config = dict(
    dataset='rendered scenes of coloured solids on a plain floor',
    translate=0.06,
    encoder_arch='convnext_v2',
    encoder_norm='layernorm',
    encoder_moe='soft',
    encoder_expert_mlp_ratio=1,
    decoder_norm='layernorm',
    decoder_mlp_ratio=3,
    decoder_fused_qkv=False,
    decoder_qk_norm=True,
    decoder_inner_norm=False,
    decoder_drop_path=0.05,
    beta1=0.9,
    batch_size=256,
    warmup_steps=320,
)
Rows from block 3 of the text decoder of a small image captioner, named by matrix and row number. Rows with one number belong to one neuron. Each number is 500 + 40 x the weight over its row's rms, rounded and kept within 0 to 999. All counts start at 0. Numbers have three digits each. After the name is the row's rms in percent of the matrix's.
Before each neuron's rows are labels from the 100 texts, of 14848, where the neuron reaches its highest value: "fires on" is the input token at the peak. Only what is clearly more common there than usual is listed. The data: rendered scenes of coloured solids on a plain floor. In brackets: how many of the 100, against the usual share in percent.
# fc1: MLP up (decoder.blocks.3.mlp.fc1.weight, 960x320), inputs 192-255
# fc2: MLP down (decoder.blocks.3.mlp.fc2.weight, 320x960, transposed), outputs 192-255

fires on: "<end>" (44 vs 6.1); "metallic" (13 vs 3.1); "teal" (8 vs 1.5)
fc1.353 103:525575500535434488544525451531479575483475528468484501438477520491572548469452470440519502499466472521499483473467496529488481496538478503467473474579494584520529588505467540498474490499587501
fc2.353 100:485483412532505477521487412571550579494479422503559539568440495484383562524516506448499535482423440577490500466507502496575491513487434437511466492462488442473521537465534544539504470461537522

fires on: "metallic" (26 vs 3.1); "white" (12 vs 1.5); "pink" (9 vs 1.5); "glossy" (7 vs 3.1)
fc1.132 092:506540530560516560479558461408496482506534505524521478536516519582545521468484498520471458531487496474502478486565516461501535503553506510486509482462505589582490590528468508498502496521513469
fc2.132 086:465531401435502465473481489498539494473437514506545548506537485520556524485432543511479512524487461456493518504459566450466524397529537492539499477539454573582504462444447435471492511547553503

fires on: "metallic" (65 vs 3.1); "glossy" (7 vs 3.1)
fc1.109 096:551525480452572488506547531400451439500538509423610455444521471524560510456474500507510499604455474515459471470522533513394533455553519478548475512497477525517562503551490532490471475591499463
fc2.109 095:476526523464521568571506454492471489546466511500539528500494511553486532550497528464516432532554508573573518468539533477511501454532534484469496523406467542477449457533526520504481484484514494

fires on: "white" (34 vs 1.5); "yellow" (11 vs 1.5); "orange" (8 vs 1.5); "pink" (7 vs 1.5)
fc1.384 106:507442360548457527459415442566499438448514497414497484535483546450482463500525401473496520482480517514499520518500531502539538525483429561523550529471418535469576458532530524457494522482483550
fc2.384 121:487488565577495527504469527502527472478548528538498483468443518479479525548552582500544483514463547421459506500472486442509483526520469439586467497547546470510464487504491515560537484454473407

fires on: "matte" (17 vs 3.1)
fc1.329 095:514472440520479533498440494504567482495514547530542520460491555488536524519511473448496440444479479503524561529469465548544507508570522566481493543504492518511503507419512577520516520502534488
fc2.329 089:545526460517514556485543488565529535458495483431526468450530455445414457462477500584551532571447499561573573428477451515512400426548402506520476487523527491523463474468504467524450524496477497

fires on: "," (19 vs 7.3); "blotchy" (18 vs 1.3); "and" (11 vs 4.3); "dotted" (8 vs 1.3)
fc1.374 097:426476508532523463469510477432515523482489550551499497444454585462443449508547598539513510538533452530486497475487538490505540523502506496521482566504411427485488546500494521519539556496520530
fc2.374 091:454491507514480489447453492510531503482526421531478454521531472550554497449457554426544516432520457508411466567553480493428489553460487519584495437555458476526532507421479520451476465433480522

fires on: "cube" (43 vs 1.5); "purple" (10 vs 1.6); "pink" (10 vs 1.5)
fc1.533 098:490605443564515489509468528477550489447529518537525447489547454523452487516494424557569464452485441513531510522517484498451508473452522543510503497550508486575529525494537533630510493535497474
fc2.533 103:517468459514502528445552543484454520526456524499539564516495516454517517489498507455515552525512443498508562491502431513532428549451462488552484543557477526522591474538509465513546496504594491

fires on: "," (56 vs 7.3); "matte" (23 vs 3.1); "glossy" (14 vs 3.1)
fc1.542 099:493460585474496540529530498512463437464494378570528451553502563468545471459448452523519538480434469548459507505554527469450457464543486490461474499591470544508455561491582511518549516486573542
fc2.542 091:480553568504483490509465570492501477578571542525446505513500517552479553540506506552444480407511505497572496508542435513488516506556477516524443613492481465457503463452447510502507493422513507

fires on: "green" (21 vs 1.5); "grey" (15 vs 1.5); "teal" (11 vs 1.5); "purple" (10 vs 1.6)
fc1.292 091:480483457505554455524444539495508491512520506457440529461562529496552538483422494531448499565443443464439462514544464462470464494509536481526499504569500528487485529498474513541516469526471472
fc2.292 092:500519550458481538435526482458523467509460482530533545511534497488484486482496472467511553537489419472478437515439501498549517529471506443522507471495521493456527491491515532507525511500426506

fires on: "metallic" (55 vs 3.1); "glossy" (22 vs 3.1); "matte" (11 vs 3.1)
fc1.702 092:470484425527485470469508498420438545483505544483488529440561509580523541492474535528473521565550558417481438498547568489468536491500535505474502493543500531506545473486405478514466535535501507
fc2.702 089:422529439482430445525525426464491560473481547520490503477433476537529512529573427534506464484500483531467502475537486507476535490502462534517540462524449567552542464617499498507457448521504484

fires on: "white" (20 vs 1.5); "pink" (12 vs 1.5); "green" (11 vs 1.5); "yellow" (9 vs 1.5)
fc1.355 103:553521479565526487485574416459553471516506475433460513433449527466492476516492556533507569577461506494419601503505543475471506441458514478557515503470535478549452538480507535482509534505547513
fc2.355 102:539406454476533584536509535535562547572497514524440590519468500506553470504511491495418550456487523497556456503508455494521474510492495537538484528558437520486551523573450507569467521453439493

fires on: "cube" (49 vs 1.5); "the" (10 vs 0.6); "pink" (8 vs 1.5)
fc1.57 097:499483479508526496517510553467530480531518455490499505455546438545460506479385487486437532564441454459533519537538518504539446476541549495554553509518572529445549482532503564565489356524462480
fc2.57 095:526421506519467515463489467535484501467549454507510498545544513519427525435518586529509538522528499505447489497494491465437482500563574454584485523458581478449501429476437514523499550486446520

fires on: "cube" (23 vs 1.5); "an" (17 vs 0.6); "hexagonal" (8 vs 0.8)
fc1.313 109:543511487598446477497551533408583504442468398498454440446543562467532524506561484562511532525502443523490490458506474525471501513545565472527457482520450423466465487499479518491486521493475481
fc2.313 118:468522415404465463522509528485454458511488450441512522544502587557514513419496507497561476469553530498485460481522469585534482498503504393472530540511517449446363420548507490505483529510450465

fires on: "a" (70 vs 17.8); "and" (9 vs 4.3)
fc1.14 096:533514491552481489525503516439589521450509396520501468522494500425523457450515471471534549421476462511440504484557558465511539473476466459555486546498493514473441537564503565487533557487437506
fc2.14 093:431573455578473441500512512524559460525548534561476354453516525526502466528456530463484542503592535468482475423479473425453548416457475520522472463453497532516441562475564525518500551483527500

fires on: "matte" (13 vs 3.1); "white" (11 vs 1.5); "and" (11 vs 4.3)
fc1.600 096:537512530543453502415483553481520520398488423394497523469490540489589480499469528510502473527527533519500498478485529475500485467475570570465521524552547550402423482481541572466493438570562485
fc2.600 100:389491525438500502470485523585504508521545500491522464538525539517571496453514563538437503472531584437547475498496530513489455477563521465529503642469492528436551478485510485534542461532436546

fires on: "matte" (19 vs 3.1); "glossy" (10 vs 3.1)
fc1.501 096:542519507465519492465547532484568481441500486548452484486535439505488471528562458481502529525557442507442444489493500505519451505495438566511471570534525468471537463517440476443474526528522488
fc2.501 097:441533481501484509556504473493437489552499450470487613526470521508530562562508532450459403472514438489504486418520463594550560533501522502462474517466513530479493553524462466487530470519424538

fires on: "matte" (42 vs 3.1); "glossy" (9 vs 3.1)
fc1.633 106:493483519478483506377515523552461491475541510489586600507470476496455483473500452400536472539487496489489475459526571485472536568549543419453522520515512437468526487428536485559533517428490514
fc2.633 103:456501517499470424507473591423533502465520468544516436484490528475469447449527525463572497477498471581475493542530488527534536515440568498425535542445441457442510473506547516531537542534556512

fires on: "and" (23 vs 4.3); "yellow" (8 vs 1.5); "orange" (8 vs 1.5); "black" (8 vs 1.5)
fc1.368 100:555487448484542499515522500531542426478532452480534507485480568525447542382520542561577524477449511480478519543533513502482511426432533450469458554477420517408457492492524501516443501477481429
fc2.368 097:554592449461503508577561542506497458500454549504463478438551552568530488513420474436458551495549534516545454504525580538547480523574504541478461464462527476424466487477474504425413441514529469

fires on: "green" (17 vs 1.5); "teal" (15 vs 1.5); "yellow" (13 vs 1.5); "blue" (11 vs 1.5)
fc1.685 102:405518560512512412468436536518515514448473527517510430478527501517516579473467535521564502447421478501575544514507458464462616493472485494498494506486560453489551513467541490494497459486468529
fc2.685 101:529519485525473430477522599499493539526579427548457460492574508506494458463493552504551554441506442504414486522576424542540458549491476545478499444521467535581502459499418466535477486467529455

fires on: "matte" (8 vs 3.1); "metallic" (8 vs 3.1); "tube" (7 vs 0.8)
fc1.195 096:452523475522536488425517479508541511491513499523532513561512614487478571445509451470517589558431492522547513579528572499496488513521538493413475520520485503502555515457507508509453462488515499
fc2.195 088:492496504536457511507420504497522573542469462539478511472466461559510455595504464487598507505531560531570538491492440491497483483474522500435549595459516472523517473513477466622517507470484472

fires on: "a" (37 vs 17.8); "pink" (11 vs 1.5); "white" (8 vs 1.5); "grey" (8 vs 1.5)
fc1.46 106:500493516487530422513447478489518485465497510503471471472564499569565551470443460472590462501460455482489453512591494549506528530506519543482428448580485530507537557542492560499520450511471431
fc2.46 108:530490489524417472508521495500523432481502499542510514530456493493492501587480523503558558501538477557445478580405475504438451567486627449476546497517530502526539465479571466495541539504534469

fires on: "red" (23 vs 1.6); "blue" (17 vs 1.5); "purple" (13 vs 1.6); "teal" (11 vs 1.5)
fc1.480 097:520495504545577489428480455514511531485500501534483518496438521445476522458455524494529521474423493532564488511546541466507494534534472454475472476534487519527537569413533562549509481438497498
fc2.480 094:511531446502438439556563502535497499493521450475512585481503593445575510486440405530468530474560518509450505491480435503521565532500513528479488416546501514482522533579487487450534519477515486

fires on: "cube" (69 vs 1.5); "purple" (11 vs 1.6)
fc1.654 098:568497494599526494499494498461560465503530471436479516447505502503582554550525550546503545511436445481459497501552464466416466494567507490497499510431512532455560507507495578492449486539511500
fc2.654 097:515434556507562515508420479489537499505541485436490412518528492492509488472536485586558520450535493398503469530480461487505537512489517535499543493503541481432533469591545556469389533456545479

fires on: "white" (18 vs 1.5); "pink" (16 vs 1.5); "purple" (10 vs 1.6); "brown" (9 vs 1.5)
fc1.246 099:466477394510456484502478489561512519440479502489505446505567617521522466502460472446619550498553526490458536495477475478472504389524542416453526485496449495534545405495534569477484498422506453
fc2.246 093:503516539557543464486548514487489543559539472532552548418483524432468582469515519609533463517484497481441551464502503428497534480562476528436504463462542489531598508480467418430499533458446494

fires on: "and" (24 vs 4.3); "," (24 vs 7.3)
fc1.661 096:527509527551485558570502412551477507551536513490461490475490565491483575519536412481519443504467499519471520556508495538444463513522430434484425487450506484473614469475489493441490433474515585
fc2.661 090:491522512536462445458509523497560485458550518456561488444493469521453483542439593422501505505567449522543529443433517502473474528557560465501476515428495471564474424482527541494511471469538498

fires on: "red" (17 vs 1.6); "pink" (17 vs 1.5); "brown" (15 vs 1.5); "green" (15 vs 1.5)
fc1.716 097:561454491594464513512417478525613465427578511461481559387544460534453494480600494543506495512442451513503504454494528509547503461566452473543507464497547514462494550475508479481508502462487526
fc2.716 091:581483500467534485465476489518445482494524486518505466550526480554539503481554498502532432526479429542496557570465463457502503509518461519491509530508460574575583497502517414530485503426552549

fires on: "a" (46 vs 17.8); "striped" (14 vs 1.3); "dotted" (11 vs 1.3); "blotchy" (11 vs 1.3)
fc1.635 093:510485403492462498574423549475467473444519477555492424505550519472528493406524474539543524462457544569462459469501543493459512527518517513507533513556489463485482480449489486453529470499574522
fc2.635 088:515545513489514388465473588503514489496553450454588516536459507442531436453466544531522465462520516515403511456527503501437461489495475480518473415502459513542480459494513487480509525563435501

fires on: "metallic" (46 vs 3.1); "teal" (11 vs 1.5); "red" (10 vs 1.6)
fc1.579 092:425524485494418562485402556551496473444531501479474424565493486477469505405557390558493526506467492533464521478499526456517481489476541516511411526575520510534471494502488481548491510506556476
fc2.579 094:443527516561489476485467479556554505489535450521477472399522536495481438440535538476530492542451555491493420537518515495456534458566528478483517493506482443481517473459509457494469474462460458

fires on: "matte" (52 vs 3.1); "an" (31 vs 0.6); "glossy" (13 vs 3.1)
fc1.703 095:528520463440481450550585460507515494485446482504481521463511510486494567450506451443497514537506435507440572499561517510487553509517572410486435479529494451494436536429525527493446571583529468
fc2.703 094:435516520538521535518486432472464545540544541505480464458505521548520552482524492507517525457517470575489470412466500461456498510450462503519514528503526439505519479491495559539492533439452466

fires on: "cube" (79 vs 1.5)
fc1.587 096:572530502469508507471504512421488454446566473463505454479515507549510517476476505475547516492377540445527534522492446544470514452517449516474514499507453483476497460500463560479487471516482528
fc2.587 087:550473559540514509439544471457550480502566442522521489457537553481519500440531504480461483504467503440525438581509523480502519435583499456501496479458524512465536510518525559595552459485468456

fires on: "white" (48 vs 1.5); "pink" (17 vs 1.5); "grey" (12 vs 1.5)
fc1.270 093:496511496538489507549510515552591463503493451508467440506488487458437508501520565523552507499468462523454495492556505492472501479508430555505489507512417495503580590510527498436480492456545526
fc2.270 094:483464530472526542445496535408562476539512517558481454471547531554445501636494466538446547589471487516543489487491438553480410565513501546559505506498479464503529474475582449537506478514477513

fires on: "," (18 vs 7.3); "yellow" (11 vs 1.5); "green" (9 vs 1.5); "purple" (7 vs 1.6)
fc1.366 111:502485502525519560495556445500480467478507519454484533406439581395492498485495527494501524485442413534456472466483538470560450541542517513474495470514473484525525521487519512494468490405515522
fc2.366 115:530489485508428522499405531530539526501493510575543450461484515482466489492491497502485526559491502524494516506467397467512460447501509511502468496597434434522533523511429515538524453580473527

fires on: "," (51 vs 7.3); "and" (27 vs 4.3); "of" (7 vs 0.6)
fc1.518 107:500489547544462406519519464506516480454547534558512517503463532475531503502529495488480524481461418514462539482564498510535552480434461485555441447561460486491471494474464490481529529473479566
fc2.518 106:471543536537500505450428526462524454473564460547455472522442639495516505427453513496489541432512516480465493542565505511459514522548564468476508498543470513457485475471517568416467459494440520

fires on: "," (19 vs 7.3); "metallic" (16 vs 3.1); "purple" (8 vs 1.6); "glossy" (7 vs 3.1)
fc1.197 100:597462535518519464507474556531504479517509475481543466511505452529555523479530546494566509409555432528499545530515572452513492500420506509467494503503347454572513588577507523493558464486514546
fc2.197 097:505500475492486515425512512535506574499477501483522572530479462507493433568524512414466445547547468513467403488472520430499507469545519553421553427567547522479512487485594555531418475484545533

fires on: "<end>" (94 vs 6.1)
fc1.391 090:480566530497459459549521486572515488467526482506602516497530475504487497457469471536545571478520474514525394470535561506538444438527453471459492428546554523424469520509493471563524516443519561
fc2.391 086:450538473471525519555460530489468523487546536466583481489459463514437434509448483525517536484498474584429507425500452520471565514499499539482515422502575504567458540508520518456517445480471542

fires on: "white" (17 vs 1.5); "green" (16 vs 1.5); "teal" (13 vs 1.5); "purple" (11 vs 1.6)
fc1.407 108:498453549492492503419477527497598467425550464539440429530558486496492567463526503444525546473461450478479481469485502497497533472569517445458491544505473464453521491513539524541459479503457445
fc2.407 109:491561495488570485569477413497523439502465474420520539461493443517463451470484406489552502448552515566498438533465466505411559492494522442405516556559518489454506485459484594480506486476449464